config.yaml
encoder_arch: "mlp_mixer"
crop_scale_min: 0.8
horizontal_flip: false
tokenizer: "word"
encoder_dropout: 0.1
encoder_conv_stem: false
text_encoder_norm: "layernorm_no_bias"
init: "torch_default"
optimizer: "adamw"
steps: 14200
epochs: 29.7
Rows from block 3 of the text encoder, named by matrix and row number. Rows with one number belong to one neuron. Each number is 128 + 32 x the weight over its row's rms, rounded and kept within 0 to 255. All counts start at 0. Numbers have three digits each. After the name is the row's rms in percent of the matrix's.
# fc1: MLP up (text_encoder.blocks.3.mlp.fc1.weight, 512x128), inputs 0-63
# fc2: MLP down (text_encoder.blocks.3.mlp.fc2.weight, 128x512, transposed), outputs 0-63
fc1.395 159:147094147121121141116163129101153154101122101169100098122080134150034068164168104152101093125094160143098099197090187103138157104112161136131135160129102099135179161141100115069150162113119097
fc1.396 024:168100091223157091180128146092040134114130184154124133164108184132107140155129110159147177094172171100155124089099127138136110109119184227101122127181142113128108202088111161085127132142144075
fc1.397 132:144112080184118132147119098098138176106182113140114092114072096077114123154128132093149112136119145193133128120159096055157053143180110096135108120168101171044140158083187100139098096130133148
fc1.398 026:113137125183127187099156157046105143131146155144089158162031091151132138126146128190081094096139124135138134108154071220153141117168172161151138129131086096150126129161087196130126144143113138
fc1.399 025:143120138206096138100142179125109107091107190146146089145100127148120111142150145137134184141106135091174188091080085161183090146146176156076131136116110179115098189082148166134149117113136105
fc1.400 024:083139132138143129173112134149127108119141146105065148046097143148106123183200068145084172144099160217116097163144106101121151105140139128115123149191050122145116108121089148082093117115057163
fc1.401 121:180108142135125134125163113106160124072204105102109190105146130111087108145128142085108105115127155133130113164091124039151139114151152148129158125094071135124137201078122088129051104165108136
fc1.402 024:162154113099145095068133160161135058166118118159143135112077118133138095170143200149119164088124088171125145105089122155167087099152141151108156135156082165098135123120126124130091142157157111
fc1.403 135:116083121178111158120140087073100150133157128151050073112104112115112083207111097148094104187117132191134133218104186130162118094123088158139111111155178125125146148164113137128125143073153085
fc1.404 024:160130099172133136179085167084070188100135177167110078195143112099064087149068166079102156142152146093143091093087145123175146128088142073176177111101114154156086180106094175085173129116048108
fc1.405 129:134178121121111116071147105069185156095123079147136160140132111155082107123158128144127117139131183147095126117156107029144090135130065106149140120199097125090134171083139090138108110165069140
fc1.406 028:150141045151115109142109146146130150169158153171128099202073136167142139096158156099106144120133180043138154122145095203083163100186117138111119145156077137153109139081100140098176085181146119
fc1.407 024:123098082119104175129112108101105112110107119166105164194131098113074120086062108084110135111125137173109114082100134195183110078133123093184110095156109131123102140166149133129111145162096091
fc1.408 022:130164170191150122159127162107155140132099148124083115083090085162103131165107167096122183149200125124118155133197099132185150155150204105110131128146108135174165099114104161134069156152136090
fc1.409 024:146110155191123149116104183155073047069141189132080148170131114164116133168174153143141150150152110115190163113142095186174150122117157146165175108176099155138164112118100167162174141161056123
fc1.410 024:134155127150164137104094118108063135115140156166112077118119106189126110170092150124104163137132099109100153137131057181202160126114185112108157112115041100138056117148147164211072112130106098
fc1.411 023:104079106218143149201103143056081153120128169127085111132060094126148153182119171113139189064138174124123172113146090165131144149196180043126182108121111134124105146141140185156161115162133103
fc1.412 171:155073102134087149146148123076121147122127081164095087096078102125074094187118082147095098182076141153088117194106170109173147115129116136144154158159111135119194188123126096107125168104105086
fc1.413 025:161125140172179127114081138135046111131131101133203166179094118111133138076141126082124226143102159117160118099116093115138135143186151164148092116135167113158088128168071157146155106114107101
fc1.414 022:109125091224081080142101152153060096102106153117143168085106169121117165187154140123097166090085163116128124102121091124149097125189149146105142095138160169111128156152124125094112151185098132
fc1.415 259:146098084145121087125132069107120089151140057131148119134121072076088118145115110150131136162130106109114224156129142055127113085115132172053081084157100202113126161078063132124108118130125127
fc1.416 022:065130151155145100110130203128105100085166192176139109071163113128118172101129117124161126140119141177140142093133073133193146101158175136153144109161147180154146109143085130118126115174153078
fc1.417 022:153129120165142106151092153116106128122115203169115161196155171111080128216130139142125119066110122151148097091115128121156106099148156150194091088135096161129152082151078111099149121064107090
fc1.418 150:154133120146105107088175138104196133071154042122123118152117109100067128152147141154145109129147134145107128125155111035153106088154118112110147145167066145055143191117137093139090103101143126
fc1.419 022:140163170193149103152122110117097115132147140133089164232112110132104128148106124167091149143127166130155152145133140155158138106154184112131136140168102114177099145152166170071144078166128082
fc1.420 025:110171080147153182110171158095059054161137187171072151136138071145148172154082123093156130127139157064122136103107077163196157088191171147098140110149133154110142156164121154092112156111130148
fc1.421 025:149142133141141178137143122089054100111169117162161178073086107121112138168149091112106113114155138120101152094181062146151090118101138158098133137116087072148081169135109174146161124074103170
fc1.422 024:132139136253102116189097116149042103090110140108115136119161114154082121115132167075094176158123122116149148117167138134154144136110160092143188149161132145140110181191121140111148140101124156
fc1.423 132:139115070139088134147120091093158130122113083151157136139042077138078067143127063146108081166066174140106122127153107075111110160131110157154159100194090140140203153090130149116099138157117137
fc1.424 022:106126128125094136103120139159094169125101164119198110098072051135085152155134124192109159042146119185126112087092121158132118080175160122106109111150109170173096163116096099127127124179179144
fc1.425 022:115109154128106133147101184116065190145130106132145120140096101143109152137100076105080181088160106182100157087065124146170144127156190128177099121177157138063103170090096159184096123140134097
fc1.426 027:123084124174172089143133084135174148099108142166137092081119103147122106126205147122123165070075095118148113124176085170103153078195152139110134072126088168146145111086171107143122144111082124
fc1.427 025:141083113147179093135156146139160173132157114160116156197085050146116099195155084173121201060099126130181085090146124175149079111126113127103154145138095062122114105090139134149089122143121124
fc1.428 024:153132134157084096175099143152158156124158150202086154166118106145122081167184145110124152137157106097137151100119130176175168095172132139112168140152096169175078150118134168129134115120075152
fc1.429 026:161126124211191092193130124129117114108140172130112100134112131148075161181151107081111160110159165157143182134163092175136168128181172127115099171169064129140099113104099180131137116152111097
fc1.430 207:153083130144150132115106175104119166092165111119128085118133093133089129162128110178110117173171149130074137145148105094167120062185101121081159144132076142084129183175130083114148100063149049
fc1.431 024:158116126140171081182093151129080142072081125112085060149121116103104119201072117075147155133120106095155140134113111138198135124165160136098127065080123128127140122150142113128161117161103092
fc1.432 118:188065125098089132150190145129113155108185148065127122074151102073128126157090152127079128143119136124106070171115146144163144128180158111167168150112101112127132142139159103124088076109130123
fc1.433 023:174110128151136122141087123150150099157111141133093154072087129129140119153181116047169125111151103085148135072090154185136157133153111155121149132108088114039172161165089178089098130136155080
fc1.434 021:160162122151140144063072163183187094184155080149117151104075070162134119144162110097092144110148097176120120116113120098160171145116170105170097152121121163133121142189100198164080164112189106
fc1.435 025:119108088168155117162166156127087133139114139151115102243146168130073122186085154066118173146161139117132113104158099111185138185145170116107124121088116140133078169143106156144124128101134071
fc1.436 154:145091080137092146142152116119095158148121117154125098155160116108116145175079093162087129186115093108106120198126170136179097128152111105141141174171144123112104139103127115091144142096112086
fc1.437 258:152096083143128082124133070108118088154147062136153124131123074078084119145120109144131132159131106108119232157135144055129110086112134172051082088154102197119126161076062131119108115132127125
fc1.438 024:105126092175143159160095160127185124108099207181110135116074076174097143143085128104137153117093111148115129103122131106158154099163181197112068067143060117102154146142120172168098132125117115
fc1.439 200:150082126148143128116110166108122166092164109119122091114120101135084134161122112175109122167170146133068148151136108093169118065180096124082157144130070143076137182175132082116158097062143053
fc1.440 024:103175192165123127195090139061132162160136106171097112110110113123097135144106157097128130149134146123115159116143064149190111061128170162148179121143106162153163141092072169091131118157085122
fc1.441 024:171121135105159118159154127158113131159122192142136127097098048148072142181180120145157119127134148132120126124114073186210117110139144170123113156160058047162098173138098144105090175154124111
fc1.442 024:144123136136108075196073179120127032180148084184082149163102146186096140112102116151144130206117102094128134117104104152164169078117162135212117131147143126067090186191115165119097141133122122
fc1.443 025:131168092117132223151134120140131162169099170111065157085047139124103155203178105166117164114152143132117135091147132170157105128157157106139191112148091140115117121126118171120132143093198125
fc1.444 203:148086131150144121114108174104119163092169108115125087124123094138088134156121107181109127169173151136070142149142106097166117068183099121086160134134075141075130186169130083116150092057151043
fc1.445 022:092142134186112189192101137107042048084135170131105174089043083141157168170064124140129123108141143143132127122195121130157179115187139090149126159137137156179065136142104148147127107128112135
fc1.446 024:149106127119117106092121133049067187083108105146091111131119121145140142130142072080147188090137085096135144136154114155132150101146145163182151120172102132100155136097079141076099116135137102
fc1.447 136:220132119137044134147153146109169183104174149113106084135062125103106101156127128119116106121070186142089066130158107116131124132133110097163146156229095128087166151136174148136107091122068128
fc1.448 145:173111136160077136084148146111155173069141010108100071118112121122089132158121127149140110131121162172088135112172100023144106104159112132117162121175098139108160198132147093124101090094113116
fc1.449 076:164131094113092122098146009149095140152142123199112151133131143141145097146088124067119121116080144150118096127148150141101094222140155102177101099111154120141139141057146137127111132206042193
fc1.450 025:130095140182150091150096143149114122099121172108152074126073100142139189148135128095125121148196165092192171123127087117171065148135169165146140112191090072147152157131065145138124108119086125
fc1.451 025:144161156219117131168153147123055106145126192167099113127064127123132146143182122151122170103089173089168154082131128155184143111163128153126175116122079206110104131110126160188154136131122116
fc1.452 025:143072115130138061145091100186152131106146136143083165214155124117131113165112142156076125085118171127148184087114150128115172175173149102123101083155090072117137163129093123083104117124139097
fc1.453 027:126143165222152090122085179065084138152183116158126158110163091138101139137078107149154151147121103173109169096123155102120151076092163166159144070129081104148075174162161157128141081189154152
fc1.454 023:142101161149121067164084149136046179091161169150144199157105093122131166180119145086148196068154112160097134113107098135146106083153117164169138088159110069153146136158145146123114122129120101
fc1.455 024:140116095176153093111145165104077125159094151153153148124115131111104109114156130135106128079083110161120130080109097150124135152169171150148140107097085144128156120163123096165107103085084074
fc1.456 023:108142111156115186164120133154123077198164175162108125138193149133095150202179111100133157124135107100147134133187113135138114132145158138093188168129130101148122151148112184154157095076100182
fc1.457 022:167198172150054168096095151121032100147095135107082173185112081114088162178144156143084128121147137110150155105133146162149099118169119090197147128102075150178114111149138142155168084121162151
fc1.458 129:143149141145154135097143085064138133079188113170089157097122143144092071127167131103161126091160196198145125144091128077112107118147114129126104109113124132089125162120099132156098125149109154
fc1.459 024:068110131147102166129110189132081191153143146100095103080138127105138151159152154162117127157119114080109128126097072150128083086133161093155147115083083123115147181172067151146156096162075161
fc1.460 153:162099067134120128144167126129141114076145114131138148161145097066115171156129138135134107144142128111114095205120171101185131130154197037152130231150062147045120157101127055145092120138125124
fc1.461 024:127159116175097115118117130157060143173090181166115122199140097163063135129112136123113153095121163135121143134114066194197126111111174118106176090090088113132157162195138134145098127134090108
fc1.462 139:156132086156083154102145103086143146115140055094120139126084103120080080141092115136115086163096180162091129122158101053141078149153059174147155059217090136130154176078142123135088114154109134
fc1.463 026:130129085167090176100131139109077116162090153136084145052073070153141118146178114165150114144109111088132158125161096173133149098140156096136146162112104063090091167134159151099136099079128142
fc1.464 024:100087166153135146171128178097172178122136144165087111131068157158136136153170112096091149114142191093116148150134104213157138129098130201187142161147050090149109148116141119091107107160151138
fc1.465 025:115143130160156186169130131095148128141116167159097127077083169136070155137063161153112153118122122099132116133138095115190137087179180159139121089166106158110076165103116152185110085128117082
fc1.466 029:148153091128127181136102152116100141134146167160135153110097144121150134133173126109110179073117100105122110138170082191080148093172128171156108147141075101180068140156116177145138118135113091
fc1.467 021:143144165162101081119132144179166117114151100166141170061077146139117176177152141118121174136102091153173190157162088166186123082201170155147176139143064138146082153145178153121095120092117140
fc1.468 022:130118139106161123088070150117156136142095134111199158022110155134108166178127105147116139095146112108161091121112102169125128106129150184144081143184137116118142059067114147110074103098144106
fc1.469 209:150081133154150129111105172111114166091168114117123091117125096137086128158120114178109122177167148130069143150148108098164112063183101122076161136130068143081129182172136086117151097063151048
fc1.470 255:149101083145125081124136069107119091157143059135150123131125078080086116147119110148129137160131109113111225156131142064134112085113131173052079083156097198116131162077065127124112119126126128
fc1.471 024:120138184153152089153137119168050184099158156170165107121187098148126127148039161110116150139121121094136102125121094141133129127178147106094181077182077128177099137075124147085134145101089159
fc1.472 126:186157078138115130118145143117149094133226146138107082184089154031147121156151104138132141123128145090110072176150122159120120122131113090156106119185110138079152117159150165123104079107109106
fc1.473 024:122134145158118148122176116117145101138103141152100088067124092106103158123124088142104172151191169118117125077094068116188099148154206144116162103144113091167092127098160123091109136118177122
fc1.474 022:135158141104163064107100152124042166157141171163166118184146112158134113143167134152137095102179101084124134089136132134178096072091129144118125148085056135163084085149144157191156105124107162
fc1.475 026:118149060154105116134141144148143076086165117140076168141085169160114170187106099103106142156129178089096154104138160166160121134110195164133155103162082096115093147160097212146130117106083102
fc1.476 025:152120132179171148101128136106052059087126095121198156062185117153126158169128123114125130121116161086155155073104128175132058123131164151079125100177123085147133154137084116078088122101189163
fc1.477 025:112150101133136150105101114078133124127142195179148066176158103138134169161161162121125146033093132113122098150116108171163118122180172172090115136161100088176129114109131160165132078045156096
fc1.478 025:109087128190137117126148165133140182173092179151126139091119112117115172178165145090141198092108129095137078091073086172193102119156126144093161101164113076100177115068115167168111139129088078
fc1.479 022:117084136086108127102114146066162156123174078186145118199133159127082098152097163158110145140102170033119119122146095204088152100145145165154133070101108088089126139190082155144141110177097119
fc1.480 140:173118112112088104091179151144108142090139081157131076114142092072063138170094125187132107126160115095082140148156114089153069086151123118088139163167116142092126132157134079085111085071142093
fc1.481 121:180139118126078095089138115083179161078165064110106131121066101139078098145129129130115113131112191125102132122150092045130092129140061112130137134205080147087159147107145114124083078145101136
fc1.482 024:118181103170085165119136150093090089192128185170125123103127087123136122173178101107126175066150140202121165131208098150197135105196145098104142132131072136208120137120117128127161104105119122
fc1.483 151:158108083100093098147166140088197108096137094109157151148068095123048097141156138175089099151070160116091115171143151056138164122120126128124160135179042139098161159122129125112099136124111112
fc1.484 023:116130174151177137125102130107047098136093163083142189012097140150120145200135161156125136064104144150112157116115140141120094131173170157102077097151143125092114162157050169105130126144121075
fc1.485 022:122136103158119108159117159098068082173112159126044088102121148126121147146137110087125120158135123147105124145146133117162190086153163079103157131146133167124066181116102140069120166139112135
fc1.486 026:168111156137132112157098136157095107109132107170193086104170137153124146110121145122122134102127125087098131101104083149138113099154172226185086104168108079167178075155117129170141131091174075
fc1.487 023:131178114152120116107115125176062145142098183181128202124133067150161102156108117106118145131118129135074151123143141143108160115203168110094099119140082106128100147166079150179139059142125081
fc1.488 023:116148162209150169147117109115081117129146192098151181149176091133124157148065112141145161078100147116135155110117065194131090099116123104096125104108109106148144182169075136150163161140108114
fc1.489 138:114090110164096151091166071020108167106141123165111130150085125102084111177146119166115115171116107146138124205089215126165123119112098116139107154159168081101105131119095143155133154074127095
fc1.490 023:099118141167128152144085145124153130125171144139110165079106128096119168131125116178078192082159124103128113102120087146170116108172162164166175144176100133128110131113099143134103133108120140
fc1.491 136:125081103213146158129120101102120114103182116139051096133082123094113087168115040124069122174137100164135129189105158126140128129139099135124111114138128112124172171133124121084122136099133104
fc2.395 196:117120122140119156104111183137147162159097129120127077121123148119189189044134119013126112124170129127127109094222115139121144118102135085165103069126132127140113123140245113147131133118133129
fc2.396 066:118154049110146133155132114161114151128114128121152127109044113137198131128148174126177068110123129162181132173137094119141147125124062134117132134173181135137136099139131135092140119126129120
fc2.397 141:124119124129116113075150161133133113099220124120130119134126126125112232109126136135113112116154131124119081146186125207116131123095143050181100095136123104130117118193164095120131131098126115
fc2.398 075:154121172108192149134115118103149127116127120193110132090150124130138148121135080112102199148129131086084131060143112129127193128125229128121134127139172143121163066133124115096174062124104125
fc2.399 079:106139168076123136135179116144139147121115131145143132111133144173089143117112140146146165100127155138031126144140161130151123125125144130118132119114130131140076080131124111131054129126148124
fc2.400 074:156116074162122131148058126062153103130132121082103128166153168079111104136112145140118107198135183045088131115115161128097153135130098124124128138076146143023058162125136137136101127128131125
fc2.401 109:157157107148131114125122116134145045173102122122114113127152112150120124101115119204079112120114114098147172133168086217084170153151128127116086139112125085142110097178133143159143150097097096
fc2.402 071:045059114119113144149112134095094123138126104093094138105161168141095140102082159128164133088127159080129131170132121117140156127122135133121131165107183128100156143141116114198159193127181127
fc2.403 146:125133125123139167146126165113105175214080171113115109145087158138142130006119146072109100121123132112146119101160148177059100163156105187177123060129130129123118139099186145136126115171122138
fc2.404 069:102168197133145120152111124189156131123133112113130126087123160065134140127139113136093126127113143140169133167125155144150045120132186146115127125163188130153050067118132117083120094135149125
fc2.405 097:100141154110079065160134139131102083175109121128117036108112095153088108181116132226091152143097160094119133141159136184154143142115156166134121160132116171085149100198135121131202123084136119
fc2.406 065:134061077121094143160096114105144150130105113156112127075045086095131127128122221144192080183127111158176129193129124119143157123125132122119133112103094133159134167155119128090099146117085131
fc2.407 068:100130023134120145109063123174223147133123120131140122029132163046136149136117126126144092168126081131103131132145084129103112127127100127125131136102109135171247099134118104092162147123146130
fc2.408 077:096005166119101135118071128136112135121131120081059132144117095126120124114129088129099121145125119132129130118131107126126139129124088144118132137079099134046154137118124093165128102122135130
fc2.409 064:101086112124131130136136128205068135127122121077175129059138178122058127124138131111124013113119119098083130157112185132139104127126088131119122133170099136141128082112136119079089182124056125
fc2.410 064:111097074102200130141123128089112146135133121134091140115177109110088146107167092142139103170110125134112131188125144128152177120124137150115129144186159134188140118119135091148208148125129125
fc2.411 073:104182082139141133167077127106092135129123117164128127105128089088159130123062121180128166148125182118110128140116136124142151125126143136123127143181111124150024138131126100097120199132037126
fc2.412 153:114141116119139166105121157119121188135104097144120078158121111120107156017153140080083137146166124128162083137189140132146132125122135092180072067134114079133123133123205089116134150105142128
fc2.413 071:144110114101066131130122127203157129125133131088101125118137082170094125137104087139171065165129143059190134148119107125121073129130060119121131123122196137128065108120132128127124137130112126
fc2.414 073:153134138040076129131061127147109149134123131051165135051100139122131111121115076161123110176128086175110127138140149123133144126125101129133130121162085134168181162131123109177111140126157126
fc2.415 144:129128129128128073132130084128129096148120117130130112129130125128129134154127129137127128129128128127127255131137127116144130080019130144074076106128128179129127126133069123129127127141129151
fc2.416 071:147155141141102135129179127108080133140124120110105132134106158052083132108119116147156100117115076160149130157117212123150120123127051126118124146207019128095174120121134104133149172123255126
fc2.417 068:118100139083093137143114128161135116126128130115116119155234145080182137120156059165128093117127121113118128113131128136137255127128093130130126150086202126184163100129130136202087152132132129
fc2.418 153:122130136123130122186115128125117055228081205135122104130116136124158218172129120167141116130091126126133119106128143255109129148056097115146056151136130130155138124148113176141131130145121141
fc2.419 067:178127120084093142166072120164164096130112119228153129144178165107160127118100179130164082114129162099102128124114085128134114132124162126123127133088097149167150130136127131210142161125129121
fc2.420 060:081066117110061139126136122095103115116131120178143149069134082109180145110196145134132107075117091191148132129139143126136202125123121147120130146188066144148124166140134078058211119119147120
fc2.421 074:143096139162089130151173127098125129140145109128152139149201142119156131122210113097087125151126030141106130132119100120145118129129111134122130131078175141137072175142136109067188072124140127
fc2.422 063:143180255110112125159093127137083123124122151086069140096136106069163127121135120167134172147127162190123124096120145141135161131128176149130126129155132131182080066126128124121157081125153125
fc2.423 127:130121130131131126099124161137124191210103167125133131139135126116125236102193111185131093097139099116086145134106091203200127142152169073125119210150125168087101090177142134138116138117152154
fc2.424 074:092172043107078122124083136141097123130133107147103136068167101091155108127126129139108101144128128171117130145114083135150154128124070137122129140180044131092148166121130125144134148135121124
fc2.425 081:136152085114131138136166131061156116138135119101089126088102137000171119126126114121126225086126135059148133151112135120137114127129132118117128134204178131023092112132134111069179159128109130
fc2.426 080:116109160143145130139087135123074120126115128074081130073121183131175137118137117140158142138133210109153129166137075121130112131123137128129128146091073132062155182132119148182086161127038129
fc2.427 069:107155119109061136155110128104205091133122112119058124113181102165114131112126220130181058195131165139116131116111158129154156130126118132132124129137077133159129183117124125173173152130091124
fc2.428 069:123036178124165143143079133196156147146117130133110137115133113110104133122199116186159189145122130191124132145140136131141129118124038134120130132119149122134160078133111107124136158131116134
fc2.429 076:107142101071155134130122118133125114123124116113176133192130154210164122124123139097119176117126143079095128101119166128144084132127075123118128120173117134088050084136134146162182148117198125
fc2.430 153:129129129130131118139128198128127133104148142123128043126127129127129136183127129154127127129230128126129131129109127112178128000131129109095168146128127146127128127154123104128128128017128032
fc2.431 079:143168071123171134127059122205090129148125126115140133079061210112082119140086144133153121181126172139126129173131109122108129129129168130117128138076179133187216085114133125164091170126122122
fc2.432 139:106133133147142073082095119125135139212016142133110166136136169152136167066133103176176143091154133110141159057147125157079098141139103120063084085129144089147150109099110216125132151155144098
fc2.433 071:158066145161124121130160131079149112125146124096143130197199096147123122117175122134126136126124160104100134154132119130151172126132067130123129107197140124140028099132134090153138085125142137
fc2.434 070:131084212131106137133136131148098107128128141040133124113132098162116126117147122135117159148127072084119130124117141135135106129131087132118126130134143126138103190115129090118166103129113133
fc2.435 064:041169091123204125150100122220103138127140133113121144093127103159105134126091129136119147096125164134066127103125160135120185129129155152126129141106058145136144080117141116068066106128131122
fc2.436 183:132132127121124126149124112126125112134156173122136098123133133132137239167137128195122119128140121127130117130170130255159123129095136086147083155124132118127137117167149010134136129117125115
fc2.437 144:130127127127128071132130084128130097147121119130131113128127125128127135154130127136128128129127128129126255127134127115143127080023129142073077105129128178127127127133071121128127128142129152
fc2.438 077:097133100186149130148158128120177120134142122091108134145128173180125141111133090128152106060126117082107132167136131124128223130126084137123129139226143137128165120126132119143119124125121131
fc2.439 146:130128130128125120137131201127130136098147141126129044131128130126127143182131131156124128128235128126128127130114125115179127000131129105094170147128130145126127126156125097128130126014130032
fc2.440 073:117121149171105127137109121178150114135111131180133122077132165146176129120181185127197166147124176161129128144114182121132096132128136126123125139058116134170077056115131118160185138119168126
fc2.441 060:101077159126134134138162138149022119131105128120107145199129071138152104130127134122166067109115044146150136146108184124124158125131142121118121152132093140187113160125134116145110083117201127
fc2.442 069:142155189080082142148102111121086130121114139056117125172170157117109114116090117140189174131134205119147124065131116135145092128124143128126127141071065127074166124133131135144164157120157132
fc2.443 067:152070117111170123162088129074141116128139088147149117158141121056178124099138095144075142174122192183176133199122106126161117124125131136121130137038087132111097167159138093149137121132111132
fc2.444 149:129128128130128120142129198128129130103146144125128040127129129126126137183129130151128127127228127128128129129111128113176127000128129112096167144128127147129130128152124104128130130019128034
fc2.445 072:053122145172190138139056135108201140138129104177154137116189102117116131140171133129139111102128100142124129151111121122115127130125160136125130134115090132062143156116119102175132123125102125
fc2.446 074:148156129128126132110161125139176125145133120117130134151026135129160127126122168119109126145123101112161127142131125114126126126126018124119128124165126125058116127138135136131149091126133130
fc2.447 100:154115105100126038120130138114118104179134148091106034125142164147142167058132144129115149154144154136143162138123114159146135103113103115120066079124124178087124128152135127133140131101106181
fc2.448 140:138111122132157102140134137138121071158133171172139080128144138106137237157128104145143141132118101128132108103138126224111141126053122067157012114112125149140140128163125107122118124138121160
fc2.449 099:095114100183121106091114153102130195155145122089090099105156125039088130150092108173112140149112112059150156174133089123113138124114113133136128127122070101010156140198143098119150139126177139
fc2.450 078:144132116131092126143120119071145127128118118172165127132097125074127125125146170121134133096122200199136128169113074122139142125127181135126126134140103131071138129135133121136181159127176123
fc2.451 064:139109110220123139144175126133114127120126104126048133117160126060128146118155094151155162148126093122082128117130156132136168126123114139118131137163026138196125148154128115084137111129138124
fc2.452 074:159161086061112132127096121181176112134114137090070127072170153124140114120151154124170083212129090063118128151106126128125089135130091123128120141060152141133185102112138132141078160115105124
fc2.453 075:088154141166080142138118122152119131135121127125071135102178210127154124122083155122105033095125182139068129112127157134138088127127151140115127143064087135055148100118129125145131141122169128
fc2.454 072:150130080128152140122130130220191118136125139136130125152162154167138126127161146129156106113122089106115132130122115128111163127129056122119125145110096133111098118111135117160095124123185133
fc2.455 073:199165081052180138137070116170221115130120134074115124076089120181075132112189107127165068080127159116103134172128103109127180131130129121119132125075132146129165078132130119169141135116097129
fc2.456 060:127075182112174134155060128151118134128132135111128142077115072221167135113126223157149122089128156162105125195117101134145149129122200146119132132093130137136136195139126115172096158130206123
fc2.457 070:093121116136198130143084125142142130128130120130166123159064119133107144121179058125090161207123100175133132172126109126152124122129147125120132117124084129138135200127122098057125104128156133
fc2.458 165:141133136129135114146118148124129101191073166095126113109136144144156205106130125186103117141126126130137139101186130253077137149140116109125130202118145140094122138170151044131117146125132087
fc2.459 061:129111060144142132116126116132034121132101125154099141155110078084163109134171185138157134095120170179149127212115110127122130124122144124116125115114129136207099088148141110148192133128088118
fc2.460 160:109136114158113136070114126129125151187056119121131176142113126119133110049123143121157130131134117112159111129172130150074136154113124189116084033130114066108109133080112242135139119120122108
fc2.461 069:122101062137197131148100128131167131125119118182117137155170097067098136127218075132095116139121171100135131202122175128124184127129132129120129136167069139148148074127133124051123164123052128
fc2.462 103:128147134123132107134147128149148096134165152161120131127128105132054183135153120204100137110147124114109132166078121236113135123117141064109062196125095119125120143215103170116151147102134128
fc2.463 076:083096151193140132167142129103142131127112122153111132107121124098130120115086166171185103125127114125139129181125124130146176123124165138125131145069061127100117111149116107099114121128144131
fc2.464 084:181115178137133132135048129049135117137124140094157130060112151136171135135149121150157116099124184176152130167138176122112129128129123124126127123179174134110198113123128112179135166124085126
fc2.465 075:100202204117057134139122132207125133138127114108087141120080150102178124122184239122118140079123123164172131125125119127126080128124144140121128162044141137091125139122128142195166089131200119
fc2.466 065:144103103171151132112122116122194117127133123122072126149054103172123129113144151115164069115128108118128133179128105109129131128126123125127129137085180141092150190137138142180152094122107128
fc2.467 073:137072055200059128137143126106144118131123120145094127166157151113127117116134204142157143081122135111136130156128111125128148126126035128123127138111099129095089171135135134165134129127143129
fc2.468 065:138137115179169137107157135122164133132142116089139130133118116110124127120164112112155022103125149000197134115130118126134137126130043124122126134100196129055128146131134114143115082129041132
fc2.469 155:131126128128131118143129197127128132105147143123129041128128127128128136185130128154125130128231128127125131130110126113179127000128129111094168145130129149126127126154122103127129126019128034
fc2.470 142:129129129126129071133129086128129099148119119129128111126129128128128135153129129135128130126127128127128255128137129115144127081022129142072075105129129178129128127134069124127127130140129151
fc2.471 063:106136176092098134131115135169090141146129132138181140085111183101117135128073226147141161114121177145138131160128203133142046125130130138115127139074133127129081181122126144072179161133066127
fc2.472 118:127135165127159078207126104161127169173061131130125110126145121119141125140079133148104131133102112137134172122000112152118129097108142163116191201108117126129152125161098137148138136140121131
fc2.473 065:177164100114177125116082134111105127133140130130171137129157092106095122139164137131126105093118126110177131145107191126131096124131085140118128138102130134070096125126139099166181096130110128
fc2.474 065:043112114156124128131116120188154156145111095195189127162102163146115123136203154134088144183129069137196128174126097109121130131127198122127130128103087128119125075130117139130064151119142128
fc2.475 060:096171104166157138155080117205025128146131128165113146074194154119116121105107178164178125139123165098098132135137109103118103125126181140116126159113195143117188138133145104138072082120180124
fc2.476 071:168090154177076133133123124088152129134123135101105126122172148102162117117105124134141071094124168122093127123126110141129169130128133128123124138100178142059230128119138105126081178119177129
fc2.477 067:119203169181162143144116131167147140142127114128094131071141191121167147121164177170139060123126145150088131157130133133145255124124158143123131139113170126114153145128113129144108134132161131
fc2.478 074:113040123122175151131148116110107127123128097148112130126098096104155130109164218134129131160122152105163136208137163128141174126124095137114131137111111144097067126146131138156141073120153128
fc2.479 068:092145142131166129121137125127150153125109139149104121164111108158141133144057116121176088171120102165186133112131137126142067121131142122134119153072109122074212201109133137164163171126136129
fc2.480 137:118129127153148183193112086130122083150098178160142221118116125126115147202120134156158138110054115122145100135072126153129126164098120080176136204124118133138108122076112151130128119179144186
fc2.481 104:137142140119098081132108159132125043148140128134136055131121132130125193089128126148094136124143144110138106115122137227126152118100129097138029088116133138101126114172137109125153144109121120
fc2.482 065:128192196101149135172143121176145136125113104161146124107034119055133138111072074179141159113130136187135130122131123134148140126126177131127134139117095132237193044150111103047099152126131135
fc2.483 157:105121106119126068092140187127131093188071127132142078135121130145177158043134141147119123128186142137093135126201119148171118116118155127127094066118126163111130112148161149124138134075093133
fc2.484 070:123076155053124128150188125195134127132143137091039128169141158153064113119162089146104139123126098107142132111132141131144128127131122125123126132129070132121017159132147108087105105134115125
fc2.485 080:119131146056145140138110126171085117116119136142111126091195200138062148115058095155127123141122164091090128146132151140136142127128123136124127131062146119112132173127120115106173157125150130
fc2.486 068:163110106119116142104186131138162142133138143143130127149220121197105133123142110104179067070123077074099135100122112121124148127132034119117125142193173132073126085100137106140151102118113137
fc2.487 069:094048094019083145116124122180144130152115101140095123150076162053116124117119120139149144178125089153172129179123126123129090127122092117114129124108107135144128138136123118116139138122184130
fc2.488 075:104087209108110126144129121154119107124120120199113124131186146072171126137157104149149019186126148122132129109106128120114097132131200118125124134084140145130181156128145136138082107124188122
fc2.489 144:140128102141127161084124170108142232173014118107140114109113125149114148000103119048146107111139146146141123101198145121075097149158122143130130097142145124119125124129220124129122143148137129
fc2.490 079:158126110130094143146086128106185107134121109156086131087132112028120126117137116149129094147125161149142128143112053121117156128122112136122124154077092140150110077123138096155111168127050123
fc2.491 108:147164120127120145128145131134128177255061140165128114134129134151093133007134148129160124109107124127129116154090147170063115181209140186131114111157110143126139131088115197122107137159118119